A small contrastive audio-text model, trained from scratch.
Model: 9.48M parameters, log mel input, encoder arch convnext, encoder norm rmsnorm, encoder activation gelu, encoder layers 6, encoder width 192, text encoder layers 7.
Training: soap at rate 0.0014, batches of 256.
Data: trained on melodies that start on their tonic, played by one synthesised instrument, 149.4 epochs.
Rows from block 2 of the audio encoder of a small contrastive audio-text model, named by matrix and row number. Rows with one number belong to one neuron. Each number is 500 + 40 x the weight over its row's rms, rounded and kept within 0 to 999. All counts start at 0. Numbers have three digits each. After the name is the row's rms in percent of the matrix's.
After each neuron's rows are labels from the 100 clips, of 14848, where the neuron reaches its highest value: "strongest on" is what is common among them. Only what is clearly more common there than usual is listed. The data: melodies that start on their tonic, played by one synthesised instrument. In brackets: how many of the 100.
# fc1: MLP up (encoder.blocks.2.mlp.fc1.weight, 768x192), inputs 0-95
# fc2: MLP down (encoder.blocks.2.mlp.fc2.weight, 192x768, transposed), outputs 0-95

fc1.757 087:462497511530465533483567513502503347495468478448495499507507456460540506494554462496481525574501481535585496467550486499570519478495454542514544522487476536513567485511507436500501531478492522520451542476524551482473490404557491525594521471548523475461504540512521579475479482502469498476
fc2.757 088:490539471530498489517472485454493476528542452415524448597500390495539442481481479503526437540496433517444518476461521495421506537548481540501423542500494561491470511460325533481466492475503488477496502491495432498482428464552473519554520561508494505502462514518461478465477500488588492515
strongest on: the note A (98); the note E (68); tonic: A (35)

fc1.619 088:471468533479543511480577549507502491447503457508492532521503503379501596504488475474508438433521511547532498456520571522468586494410503514501507548393494472513488494547485447486503518498565484510506443414493615523540447496425498495481513494522533486548480422500469542502491423500543524495
fc2.619 087:491493445495518496528545514490448426403485455473497454434439475438499497464515554489500608526518527451518442521483503502486442518454475450526503551545509539473500500492516529484523511458468533396481492505455453476558520480436373504494481506458501487489531536476526510501527292456527471494
strongest on: the note A (86); tonic: A (42); trumpet-like (33)

fc1.69 088:469375490492555494490618476492527496504528447512493514476491535489495540477487509399509509529512481450526528524494501510556539463509524563474479417364465513557515516468471540481498517462549504516475507493477520558612494549477545493531511527500466454593495522480476508459482345516498508483
fc2.69 102:494499522493506503513489456559514453477523820524509463476506486478515471527473526412503493550498471527451509518421429514483527481481487506495491464519475485505499484501502497501400530445499518454503494527527562528500487504494378542490441489455486435450499397462493490498462563468534508476
strongest on: flute-like (35)

fc1.133 111:503485516423492433486521483494484460521489480503482468458522500446493509449500450533457328506564517499571487543513499496482459500568528491567450495538487481554497452519587509536472605467489505501495494514481440483547575475485519485531563526470457509505459481498479618498502548496527513507
fc2.133 116:578489524495481584437495544527452572528488451498487505318390497543516527531503431515495460538491453504459535509542525511494482496464477489430493515480479482461545475507440497498518501503491485493520521480485447506590588495474487497502491487478603541453475493502504566567470502502515508507
strongest on: the note F (100); tonic: F (27); tonic: A# (26)

fc1.605 113:485518534385483520479462523590511477478410449504568496520470531540499477512597499492475403470470376518434480485547527530430465490548456524489507494526444448456402527505501501563518495525577558552457450451519526423482516497480552488436495561505526499532509493545536477486506475460501556493
fc2.605 119:492516545452500426466448499511470496495426398511494515468517462490469507537443438483509488470545578468487534516561483523490498527490498444540476545492543459518429511465517435501494502452548487495444559516489531464445435511500574493578512470522482488522498457492570537477536516479518561469
strongest on: the note G (100); bass guitar-like (30); tonic: G (26)

fc1.117 089:488502502518450507500464510516481541505496444519438423487490455517502545456487511459467535467491464510498478413446483444510507591417479453403486501517500487480534550492515517421446486490543430497382475512409483569466591522509533455364449475496494536516507598446451506555510478492495447525
fc2.117 079:467423477583490467483508452476501503475461375516563485514483501442491566430482485492460515473489480543529462499525501481500514471463511503521488451448402495530503491485495508477531451469487469482503446518460490507495484467468503498384504417484444514491529512478470494513518462495483575477
strongest on: the note F (98); bass guitar-like (58); tonic: F (38)

fc1.59 098:500511493582498503496465532515555533427551454497529471464509493515514505506472442542496513520469525491499538522512497445489551479495536585553469499523619521503570520492496444497496521551586488527478459439477592502514492566538485494475546496500509524494483511453486519485523470435465479508
fc2.59 087:442527501397517541484485395519506485504490377465514454471494580541494415498505530472474550501484384485527501447573514499507564572497472472470501529500455413500509497474449463444503563552558500487461458497544425541523605535476507534480477481492500478555506494529479494498507537497466444536
strongest on: the note G# (100); tonic: G# (27)

fc1.639 113:482531515485540553509437484490499503512490462509526470496472504502523476495430509514637500529555480525490481444493470502539494485486521518502495495521401394486527498527491476543504468503510475502497519450457506436500516486473502525535521570644507467412527471505487495490494516459485491525
fc2.639 103:551527506473467540503544454520483506501532628531523528518573510479363525497497497496465463491505502522463517513496475463520492512494529500496490457562516619390493497514435488532458524483533498503481466449499496488473481483498496474507506501520493435505468520501514496501388687525473473511
strongest on: the note A# (100); the note D# (72); tonic: D# (28)

fc1.213 113:549465476442500522558521513502502526493474419460517501497452534497512495502486453507421517583432492484522497540471505592469530574500504558537456436510484505502551526563482456441468490528449524488473499475483557447496498412521507491553575479519480492510576488522487528530475514486513506554
fc2.213 118:514433416485535444566511551452526492438505480592431459487539476457488471481535503422453498492500527489519444498487512499492508473452417475500511361485539501472529506511579512542481543466473505493432465454520569389492527422464471483483499475548441464471511511588500495500515528514543535493
strongest on: the note C (79)

fc1.671 138:456530480538480478481525519507532529455505465513513498475546539512503555538534515493517495517470514524541494421468497450504450538485559508451475578491509489532536500496530469575500469355543491506457493501512542511484478487515493597484468516540483482492491507545508513504576503502480471534
fc2.671 165:511471490468565477469474511503447550564504446471499487475496469476474491495503496482505495502493463471524434506494487436502512495583421451507502437466469503524532529466503492462553450576586495477424510515459501533488512511434530502483448497482466510523478530534465557479508494495555517460
strongest on: the note G (95); tonic: G (41); sine tone (27); tonic: C (25)

fc1.386 095:481501503503488548528467482470492488480472481489411498503488473509486498466494474492504514483518419515495525456471471489513548504512486487444481513575535465499551502501479506413456457566505520452420492528487494504551505553488566398492445503492531507543567547483497484579525549529512533575
fc2.386 096:483424492502533459500467543506558499486498435511515487518448512458532517467501473498480498533503455597505484496507506499507487512509458492551495462454439497490508574468511508530492466464492437493484518500589502510472437536505546522507508527474470502445497487507476497530492532487410583405
strongest on: the note F (95); bass guitar-like (62); tonic: F (25)

fc1.570 118:497524501498495470509539495509496503515558436492472442476496524479464511480550477502457518491499503482505504520491507479616479473519466497499489513504528477451583513391491482544626499538445492536513482502470514446445587491507524472509556699482561476496526498519539490472466504571523557506
fc2.570 107:494458505498512463454491504464360476491576377511507428434494571509491480503492483585422479494501522500475515505468442476500473445483539528458458562495491484488531506454473500478534482491500498502499485523547444488522568495440515488510495502489476519515542511486498463438557395500554468565
strongest on: the note D (100); tonic: D (26)

fc1.420 113:588521441509512535579476500519483501543483444536491482498499435529488510514473494539518501590485545510608473460471525589494503340480443519624461504498515505520498437503579523539502490477477506522438509501549514505483446498488465486470561543518490466447550495518526502537569486526488486521
fc2.420 108:509438458493544414529495482518499486499425473505482524486499483535446443454453404521428538426499524534470417538411491504480478517442527460463475490524503600485517464563462503504497545504502438506501473510467491480487497461492454431504538500559527402500516500510501534533523506496519456532
strongest on: the note A# (100); clarinet-like (40)

fc1.277 119:480510482483535548500529474477587496505390461509558529495477554503474530500494464371490534416574496512511496459540494502546501548546518492534461486529521555523508548473414495477466508574494456493479502503483509531522541480509463504538587514507395517515491479483498513460417498508500495483
fc2.277 134:462500486504500485539529502508488544458361461493454512505548511481438484449506462608494500499572519515515420516486433555479428551439428463403472495506493512531564502445530497561552510502443510477451511503490512492555573499441496482429532510501575491472525486523498508525506515518542506493
strongest on: the note C (100); tonic: C (49); piano-like (25)

fc1.315 099:537505529469490500501511497477489417548459507528547570460499498476490554518498467474586575487500504482505512501486502488503470458537523486322522491502408507446452446481551416536493489427533530471457516487514459519463476540495497429540589477592490505500509530571512497471523486509489459480
fc2.315 099:431508530466478515510473508487485490494471470521583596604495479434501451531402497558594406500565495507457496497494522499501505493565502552557496513493500540488495501355429561495503491549563500473485496491526442551491529436495493500481384502507484484500516489464481515426586537494492486514
strongest on: the note A# (100); tonic: A# (38); clarinet-like (34)

fc1.521 101:465510488553507487491525537514495455491560471514555545497465478526493464524534483501512446402483583569526459501535514501531520507515532484569464511501543440521516406508514511580517548564440532506514481523423496445517509485498485514554448465492477500522559570571494508511573503538520460471
fc2.521 093:517467513479497569445567464478471521503536477496505494548504493457439590494508490494471515538489395546518530484511490418579467491537472546445450500475468581457566487564472510441516547544366502531496530513540497473468504496425497504422483464498536517495528494520472519517471563543488543539
strongest on: the note F# (100); tonic: F# (34); pink noise (28)

fc1.543 106:530423529511491519548377474537470625478418499499377430484502523445441500522556496492573470450502518534496483529502511540439448523534525528485550489541480488438471499498532602481499475519507462509529453525483467592465536492550534502364478500484515530478476495521521498471472486474490497401
fc2.543 098:555469562525438505461453506518478493480468457523538473565554419517470505469457558557594495466534455500480498532515481480438473488520417553499510465531503528513492538479440497518509436492545488515543486419503447511434509522528524458544481496420526466520504517501480487482481512461498522515
strongest on: the note G# (78)

fc1.685 083:506481454531529544498457502504493540521543486539497460489487499475474613433518500488468544497482500511506508509471405534560507476508437467475515543552550549499518521475492536392458501491486501567443569431569509507482496518507508547526438491517505507540488489595486531473549484518478470493
fc2.685 067:482486573508537445473500499512434516523492437449483531519448441540473488534426551501479530523480542493455474499478404501469555467582463446509547545483592491512454542510498497441532456510541477510475466489469456561533487472452418428480519482542542489562519527485514533510482500457482490462
strongest on: the note B (100)

fc1.361 086:481568512503489468442494519493470407455489515476498473471518567589495487563540515500502395434475527511487478492582454494494495485447524503567462497566449463484468488500482508522509455493496519498569510479528510463432502502485427520413492577477516481529531534524447582475487471516499545503
fc2.361 086:483446571542504537411499500456547583490564436535514531623499495448473501499468473488512414456550544480453504539498480443503493506487476526472418533430509478493473485479503506469506520534474489440558532512482501481444427501530549508554482478497499506508534392521521501499523501558509552531
strongest on: the note G (96); bass guitar-like (69)

fc1.194 104:502486508522483471462508502479504493503579482490559478492533490508466521564510469501504402477486553554530477474532463537496450455462547471568459540516528479487533479517558575525519555511433509510497477511466485443575500507508511529544491503474502506513463509538464487480521488481518475488
fc2.194 109:510449524611457614407496465469497633493513452492448518494476517498467573494510478534517458535501425513500506552513509458512493509586491497455481485508485499509554441506514485506558479510427487527575592498593502527503459518522512517472510425512469528520530500507476479529539523550498480520
strongest on: the note F# (100); clarinet-like (28)

fc1.231 097:517455526498464563566455445501502628485479458439505477492549510451517511513541501493551458533452505522514518517503497512392504526521506515515521511615497459504511490492517537496409498546484453517467389534439507535500558506509522499344503500506519500415546548502524445541509497502485515456
fc2.231 098:520433481534462481457534505486498467462441313531522504491497486482519534447431659525603454402571478457504525489539499543442507496505455502434519572501486471539486536433446500496509490535524495486542511419540511514443481520477493429542518504462518498501537515510500484527500478458491527520
strongest on: the note C (100); bass guitar-like (57); tonic: C (50)

fc1.565 097:505532482486508486496494501495398496537551515496519430469542500466459477510540493527491521512488494498499511500518469512581464498483388511480486519523509506467559548367467478472603497519452480513548506457511488503456567470518481466502529625524487477516525563528590552492457405525508529499
fc2.565 080:481472492513503464526473508465422483532512503480596439466450494513529465529455425591443506483502527507486483492504511439486467468475616469459400521496466501505572567396487466451550493457488508503498497491510455476522510492456502506527487470501430517448517531502483484506494522536520476529
strongest on: the note D (100); tonic: D (29)

fc1.501 098:528495506457520580495478502406507463429471410542497524479449481484506516506450523496537505495488492476361432482582598518451521515509518565442499513477423584517510477414356426503474548517481531453541556363488508519499488501546489543518505495471512567514473509498465480510489518499469495523
fc2.501 092:498525521496415466541422437526523464475469626449497567513567482485558460531514451468454567547537506530514466473382465548477455520499475500532530455455529525450473497493487539527527504527544464516532422427493498563489521465480506511496511487530447483544538525492474469492477509505514410538
strongest on: the note B (73); tonic: B (27)

fc1.532 118:518493535514482556500440495441452502499555449496490516449572498439466468541549558507550470479483503494528527507432503486395487544511355532514503484510484479480497505504489502516451504417568441470553418519536508568498531505496520502417595407556570506474433501416567489514555500478467472504
fc2.532 130:563500455488427471446473482482506501531487470499540497534445488549538510447503645549562478472557427514493572503495479513404494475510585500501510513500485498567513515492446507491480472617574518519556429463458479525485584508465496501506537473500511499474465498390462484508476498471484497510
strongest on: the note C (100); tonic: C (41)

fc1.688 112:464516503491506495513524460523507447518492488448488552507596521556500507503543492523560489530494556507526504508540488420530543488473491532533484498496504495432483499492469530446493522566408497504584574501630522486482450479430455498505508515498493498505488527466489524475532474516487543470
fc2.688 131:511415515635557514544507538518531539490497450586475519570434495462469489507486503483530479486437511505484453503517501422455517503493498449473533480514496472524488506512512549501452470537395485477551470523402508546512471477534559505522467499486541507560498471443437484503539504510539506515
strongest on: the note G (100)

fc1.159 076:441518516480554468488624497536589483505509449574395538483483537498529529428456507514496473497555523423588511517530505498502539479488501510445464513414481473507552494476504494496501515453544473567483466498506505505509495519475555491546475492509484451547455326517466601497462446439588540482
fc2.159 077:487532462485507566563591448493550579527496654576479506486477543495459508487530499544557518510422515430497562517481501525495531523455493459381525548548538452519516507524487503444513488486472520453508447535491490485569486532525456495501492420521507507511537494505476516502546468466480578446
strongest on: the note F# (67); tonic: F# (30)

fc1.499 089:474534514415414475495452488514502500461430503503453494491496506504496507464509492489418448488506497510552462497518500471549430451531564466467443570494494501541577429479588497550544517502456464529448571485513501470497546470486560500592511512546491507532524549495502649485478499533519487534
fc2.499 085:533507506388511512461501503506452513504540460397508493400468469495519453530449420505544504517494492501502509527503572512442509496511581434446507529507487526499496492589465482478471496526531482509468524477461441513484502514464508431594451532448624525495424544504474507525510464480563474529
strongest on: the note F (73); the note D# (66)

fc1.344 101:498480501496484518510492532493476545566514484499498472516511516507491489539438549494563502450345511476482505482474534492500492529478463471483499515447481457520464604502523516556450509458588508507524514501541512467420489425495503482506544489452544496463427563485448526609561521483497470579
fc2.344 099:505531452498482461525507435501402469472536273438506489481544472498486567463512523489505555522493519523462445532473463469483464519539626521501489500514498507502502502527461475408524515529522550494529496509428501445469574445554501487455520476498467514528473512452504519444549479498452451441
strongest on: the note F (100); tonic: F (28)

fc1.322 086:553542504502471546509512495477485498534448525497515579559528503519516519521553507460544536321467495479496535491491497515497469543455456463434564528499566500460467491392500442509475557504485490535517508496535519510493537586484520384501481489572546533495626536537531466513565499513505487491
fc2.322 079:504505506482446491559489502435498464517515350442540525487469511476495388505503479562514513522488530493486465474493509454472512512528444474670534501505497502518457538420494522475522512521497558386483533527543526529503495472530438519483457484524513529509483533494539552489548460494475487476
strongest on: the note A# (99); tonic: A# (45); clarinet-like (28)

fc1.6 107:545524500548527472497406495472510488505527473458487501494503501526476542518377419511454470469503524508498512529525495386519504487501520547627503463492544498508497509486468517506501517607506496457553540513597495443474481583483496448505507513499492489483489556484450524439493499493505533498
fc2.6 108:480456499517550514505485505511564523593503497523497518461458532493448452520571445449459459500499500530519472478506479414497506606411515442457447460492496452476488457471539531504511527504483491502589449470445560479512553454530551502486508457479506480547453486403447503465498576482521496506
strongest on: the note G# (100); tonic: G# (38)

fc1.643 116:503484466570510551500500522503503501497399435540524495515495515387506563495500522471359490444484503530503501488580520500522469555546416498490504476507519526481482567499460530440535449532408501528492499378553492528501495436499501476493516479476496528439537484502525572443501503508499497531
fc2.643 126:500517515456492430449491478454503526495428417425427547489518494552490461502482508506377514480480461494471432491466454486412420480498531520501570560541476551546512567510474502514594443477443507495484520511459486522489533483564468518484495491428535491473520504457542485492518515500474521502
strongest on: the note B (100)

fc1.108 110:519487484505485541499510546489508529572481465539503485495497521508485516501453497500520565493370499463481492503479546506498503521450490460469499516492496503527452539485524538563487490500497475524500530488530511444445504430473502456492496500474558496472449499512465536506515510503506434562
fc2.108 113:480508489526472483541546422532417456449544362382533475420605445529524569466507504497499531555502594576486443534468498482472499517510595499499488448473498474528458526524485489475531537510525513467499501518452545443464584445518501470470510487470470459525489506486478512477567505505482445505
strongest on: the note F (100); tonic: F (25)

fc1.490 112:503498502320505507505524524471519477513485437546508516582478524520502457505519465519453540542571508500503528499470497492486536461573508494473577427507470510442530546457518452493477422445423491461369475465432523511488457484525512482512515460491506500470491510503496519492495501493444526504
fc2.490 124:506530517602499455489512503446524512509449458479535524581527463466495457498469415513479507445465507510489486505478490577486493488419484609529518441536509488498537573481558499518532446524456494502466493489570542465417500502493475528486554478492376453489482515436517506470508503530490558476
strongest on: the note E (100); tonic: E (29)

fc1.504 108:520465510501518568566455474496523636488462474433521463491509534461525496502532492499530439512432512504508517550525509527402499575509533507512543400538503461462482507511521510493414513547468482503433413550447495495498541492533534483379515486506504488455541519502542481532514482462465517472
fc2.504 111:544409470524463450469486516494501442486492429579488478498506457501559511460434686532588483393511440498466523483546500518489492510507428494491538506499489489525488535457459504509486489519534500479533460427589522486418520467477496439527516524471501476467521486554504471503577516447506555505
strongest on: the note C (100); tonic: C (50); bass guitar-like (25)

fc1.686 085:513489522558420510507381504491550502506497492449491470478493510511494515527523442508345531461515530478506528503490505489496484548531515507519506515500510564512521580480465512472499481504507517557481552506546508485454573529506471467481444491417486449491505525438515524495523498460423529530
fc2.686 080:544463515479519512467450465485509484489515473491493416515510520466445453469502457515486502470456351502550489477493546507506579623520466500495432499519390502485597429443412526466511540505463463560495499504498442522460482529469496513418517503503534439521523491532493451490467600527458479513
strongest on: the note G# (100); the note A# (69)

fc1.635 112:510523481527503581506504557514495454462450464526520458496441461519510503528471520532575542600508509482524479496518519527537479312499505515603445528501470528464452405506638559532500471446530537470485517491524472495477440501468470450499572543500478492457513500581502492504546456498475470495
fc2.635 110:458418503473522412508492448558480467514435392548469561541497510497468512442476449511487505424539436497460451506410512525522478567497444461420520516528492584482430467493443542502517556521527435506523501534445450500475486470474412476501534514535522448533546495512483477493512469498485464516
strongest on: the note A# (100); square lead (36); clarinet-like (32); tonic: A# (32)

fc1.435 114:517523518461478500500444508565538483472451447497579522482430486503496514510560515607524425458449385502482504479539517513440429490547549362516517448513488493426437469601531502516503555504596559508482470468524505422565476490504581494435483535515512491526525512495561504471494479476494533489
fc2.435 133:600542507501506494505480513548467486521441443545496528511565497477510498486497443450474476495531516480509523509570494504465459518459454520529538570496512489551381479514435465509479505443615420499464544465514504489410487488486497509616494457532517499544475520495589494528535514443483508491
strongest on: the note G (98); clarinet-like (34); tonic: G (28)

fc1.412 088:520532520460479505424495539385501446494426402570493582551450493467530582519478494415569504479525504487456455500504569584503512485514530550454495506492450555514520517398485388492495512508506480428477505510458513528498496507495522458520494461436460604522507473502501487507501425458493523543
fc2.412 078:489522466524430494545505512522510433480420429489517517465502430488552482520506490471469506539517567449485463478503490553453504472539496500582529508496557543508477409503521561499516510565485466504509507428535541526540510501464403503475496517505371443501528591463487506468498336514486438487
strongest on: the note A# (100); tonic: A# (48)

fc1.250 096:494554523467509509480506474445462464565484465510503487458512608501512490548552465501546510560507491484520540418524485483507511481464495511532673541572533519504505571502485460502509469475501569500462510539519519438471511482445524545517550509483486503498464529508496519265491487491502484521
fc2.250 080:482534457505515529574583415509500513498485497516484459532482482464457535498478527523539463453499495453534493522483486550469463502499489523495431542607489463545523544541457452497428493513471553482525483497509503429516384513481465502506495448450465428521507510456460509500480548563466577429
strongest on: the note E (95); the note C# (91); the note F# (72); tonic: E (29)

fc1.580 126:436508493569496522510494498465483519477480472527477504523538339542531458460480486478477582489605420486497500507465437455530518506488461499491565548497543485484434494506407541435492435519527509476595538500470489535508450513488505472485504506500540525511579537588527449514522508482528528610
fc2.580 131:506467500409440488490483501520474515526484449490462480543476559503515484513512496497474526475512535518498389498474482440479512469552468438547528436514383473447442552504472549566533462500529527559489441533499453567459460541537515502564458494493441423497498485532505445535496510500485509371
strongest on: the note F (98); tonic: F (48); marimba-like (39); vibraphone-like (36)

fc1.410 112:492527487486498484514526513503438505506556433479472444477506519463460519482534442515447505497478522491497518512495502497612487496498400560503493506514520492446556526371475502508640467554466457523504512466487499453466559483513509494503528664509553492509515496511584499457484500566504553519
fc2.410 107:492479515524512485497503484479415475496595395495577447455496554522490465513464467525419488496499522523450542506460463455534490472501599467494474525495463494501583548413473483473524473425507449508537469504558466443506548496466502479555488558501483509503506501527497506426586443503523471563
strongest on: the note D (100); tonic: D (30)

fc1.258 095:501519532480486491472512491458477463533498459504529465477506503512464448521523460495525527572555497496530503452505498493493509484478478471521596515611530527464503672504499479513505452467516493493451510512461524472478511491419505447507525489436499504439461510492499494366493485486421481514
fc2.258 089:518494479461492526507588461498488522468532579509437499598533528454475506452492470572500512466531505458481495513439513478522431444477501543512537510533445484463603487520486472598466500535411502528508522496530505469515512510490528446469523478498487455503475496454427495452464594604482510467
strongest on: the note E (100); the note F# (97); the note B (67); tonic: E (28)

fc1.469 090:525490572442440498520472481539444498483497473499491499541450446474472441509492563438458476515464455504489523492487486537518505466512492506439506531587515566523465493471469516482438489504509480549498502484507487556507442505481446510466535445485461520496507755460529482533509500483486520503
fc2.469 091:588465488467472468479495463489482452484497631518470490490446504484495407475462510493436498425513445556531433508465469550478441466504494478493478445395503478520480475494497481539451480492495487487427505443505491503505539494448525537499490486520435425449506418482458524443472581484440527464
strongest on: the note E (75); the note D (66); organ-like (25); tonic: E (25)

fc1.281 108:442393508532497540500506500508504518541504504495528506559553500514493495532523512514535531452473526506565512564503392574590518501530509509488487603538520510480415493515498438462540500481493549542479503531516501531505456502486480458554469452512516508505525519434538460566511469515484423398
fc2.281 098:524515501521491535516504490495509476541532512501497494504465430532531525513495517519536517544496478468563504554439487557478493528401529480569531438486505510499479483474504448457515510456457496448499502503496514481481386490521566497459515451568429471510405489485514472502460510499505515450
strongest on: the note D (100); tonic: D (40)

fc1.440 086:468550497483515509489468487569472524493497474484538516501540487489428499509553512531529489524482441490494486474481511515521565554476489543498470447552461504466470560466471536433561492535538393498493532447487495540502488450414441445506500524543501530495464498488572538535534505503541449485
fc2.440 076:579470476515595463533509498437493503505444511478516463495417511584519489558422522553441522509495499494503464423561491528533433482504590407484509394509508455579486435466476527493458510400558508516519474446509555509594510494504538487517514490523493478429469487490469459510454518520540463497
strongest on: the note D (67)

fc1.508 101:503497518567465507468506544514476501521547481505493503493488491513492488558532532472552524460436522558495461470503512549509478546477536476510472508511517395537514526503516489585485453529451525495504489500457545455472480460508500539515509428486509474517503613544424556513560555535491519495
fc2.508 089:552469505423437539417512468455494500465569424411545456544557485491498572460586468418489519540506493576501488530494466451447437485527512546482475493421474514556553482496452487405509529580499509515504497507575499447401515485488519475489498467485475493506552466515504525516505532506502503495
strongest on: the note F# (99); tonic: F# (34); saxophone-like (25)

fc1.168 093:492564518504500510425505499489464484557390489479532491462529508546475499466509418501464505343539527502515519512496487479487479491486473503506495491533539467465512536518502527575442495511513495509456475488488496534478503522455494453491541467500561501498460525509530520453447502535505453509
fc2.168 091:416512503475477556473593466469480474522481274495499496508467499496459482501517512499504488402507535506506418504560465484446502486519492483451497516524483495476488540498521494506601446505458496482458549564404514434515517493500433493540494529479500508487498475510533468585474456491474550502
strongest on: the note B (91); the note D (79); tonic: E (28)

fc1.400 082:519433506458407513506488471510532511476463469513518488479413443477501490511501453456506520589495476503473506501478465497543497476438504499468481432538501521492506497499510531421608486505505470538482527440488502568539530556499537539526508520541467494527512671486540484536517576503504577510
fc2.400 111:507436510469438505439495481508500542491545546521438454516452456507535468492502500478489480553521481480505435532504497508427486477379442469490450414445516440532478463457483478460410442463487404501477558457487492505524449482459581485474593437500492488496491460455474494489457504492498471504
strongest on: the note G (91); the note C (69); organ-like (26); tonic: G (25)

fc1.733 094:491439456499379579530519511580489524595471467472504553568473486457496484479516586555478481543455548495542481484567450514478456486501475551503514515544537503471456547518491470413468485526573503562454517547449497448592467464489549453570486506515508457529513574470485451508508516518486483476
fc2.733 081:503479492521522502484487500486501482417543736495444505495493482453540504494487546482515575489494457494550526569432488525496418504475496497500511512484491504497513515502496492542535513430482513429501538503535428498446452451505608504469492496500467459520454502510489448465477524504509507494
strongest on: the note C (88); tonic: C (35)

fc1.356 085:482499523459453394515488512531505401454531470512490499441498505506490485528508486486470384501484510494483482506530464475518504513518506496513444514523480487526499469509562519497460466456502516550488441522504513407552464502446498468497473505496490504546505530509479517513498503568527551479
fc2.356 070:474484534471472499492461486513553576506484613550512486499510518496552487510461458514480459554508507505504488499486543503486493501432498500521511485390476500459486555559481529472492531488438483491541510512495487539521528520501621503494500468464502450487563460586514568491480520475445562488
strongest on: the note F# (76); bass guitar-like (52)

fc1.692 074:500504471500417518543450535513543473481517498475494507443521484492492464548523491517474398560507455490454525514528490517523554491485508527485491495498478495552468485499589506515493495493545472554491451521547524456528449507468558497503435506512460498531514527477496548519489507569503538453
fc2.692 068:448437546465502503487464503538527561474490606566515493527508576478596479505475482534486504570492454514545496494511570490469506472473542514550517448391467503433485510565503528531500542530497466484520574456481485504479507417515536501534474487501533416476562487544485508513461535566446572523
strongest on: the note F# (82); bass guitar-like (57)

fc1.547 088:511492505519504498496536453403433455519507519431466502486531449495394518521542566458539499514482466498510547549534545525555515468510526557460509503458492508482509522430469480493561547440496473523502512446501459600610444504545491519477531510538491530570529582547563546469492488475445507498
fc2.547 089:476504431435503443498447555489502466490475671506502472555459473459465442534451489513408535495491433523449479454495524495399510477519504434491486505561496546534532492456431549433515490468566467507471490495482468492490501469449394492504489458449481473424474507436510426501497447503488427405
strongest on: the note E (71); tonic: E (34); vibraphone-like (26)

fc1.61 096:452554528462533479544457458455512506552533513509490493529454495517425529531520509507487468390612504551524507475502485520513469492473565517524544550611491394485472507477474430478494501485464459485490502437408448462485546498466499477516473587461508478520518479560500456433565507460521500501
fc2.61 082:500532489513448543503556504514485432502559362488495504462466492447404569507464521504442393499498515505500505588487457484522489502568478530491519440530462508451511539477496482492540561475395494517552507481520506487543491539532450462511519522536449558514471485530582500549520469530489436477
strongest on: the note B (100); tonic: E (25)

fc1.198 113:510517488454479488484514520488560464539511438542499496599530489506523483364534413517529526523541485506515504494507489508467523447571509502465587498499522508401558635557522475505480425447460459507415480511382530498486506506503508495499491476505483477452463522496516482454463479491460479497
fc2.198 112:489478531508478487457510423518449480530524495448491514561504516467535453492442436535518494407522562454502467518460498499561499458454496563515566530537463499504558593466530482498530500554467542526486468488620530513460477514497475552493499450487427446473469505387454527474484510581481533501
strongest on: the note E (100); clarinet-like (29)

fc1.32 096:477498538379472489469455527561478388483474456506543499476491510527498504515579467455483309439471489546476501530550473507478444467549472511524467501523465478466438474516506599549514534502522561501467423492514492404509501509447496489418447557495535533543504514574494472494500474464501501487
fc2.32 099:494491598505509488463453451545478575499486509465441530440507478510462542551504454533481435535510541493465498516547493502531477512438496478509481509473508483493472508532510496494496555471494434494488546482488543451466497510482555515504497444535427455496491453530500531515544537516487508498
strongest on: the note G (99); bass guitar-like (61)

fc1.185 106:515435596497516551489510531548528549486427579518532482488447510517462560506545469493543491422467439495519514539545555521498491518540508541508493434626571470546524498446493507523516465486554495559498525508487473453500481469507540476525472499571530490509471519513505496531386451480479509473
fc2.185 093:468495533490427493467501484530435436535473249423498411414549504503495478528464515510488488466518506437488460485546529498464504442506468486518486611485568512537536491493494428395508496559472484460491530547526506482505510487503492490496503505485455529494476500528578487494521439451494508475
strongest on: the note A# (94)

fc1.5 095:519513494514489514496499511521488505492505473518497524512490475519534466498498476477544494447490492579493446483491551517499514486484567524528488525489504451450532369503473476491480492571469519524523478496484490437506541451498505506553500518529483523519497550511522510507555511537553469486
fc2.5 090:534463495494477515457570493456487489509528370430542488547512484481386495494500506495444545539545437522528581478442527476497469465489503520511428500531482514469493498505511501473511511571396506498480484474569529466480501498514428486513528518432529504508528560463506476522497513494482537497
strongest on: the note F# (100); the note B (80); bell-like (45)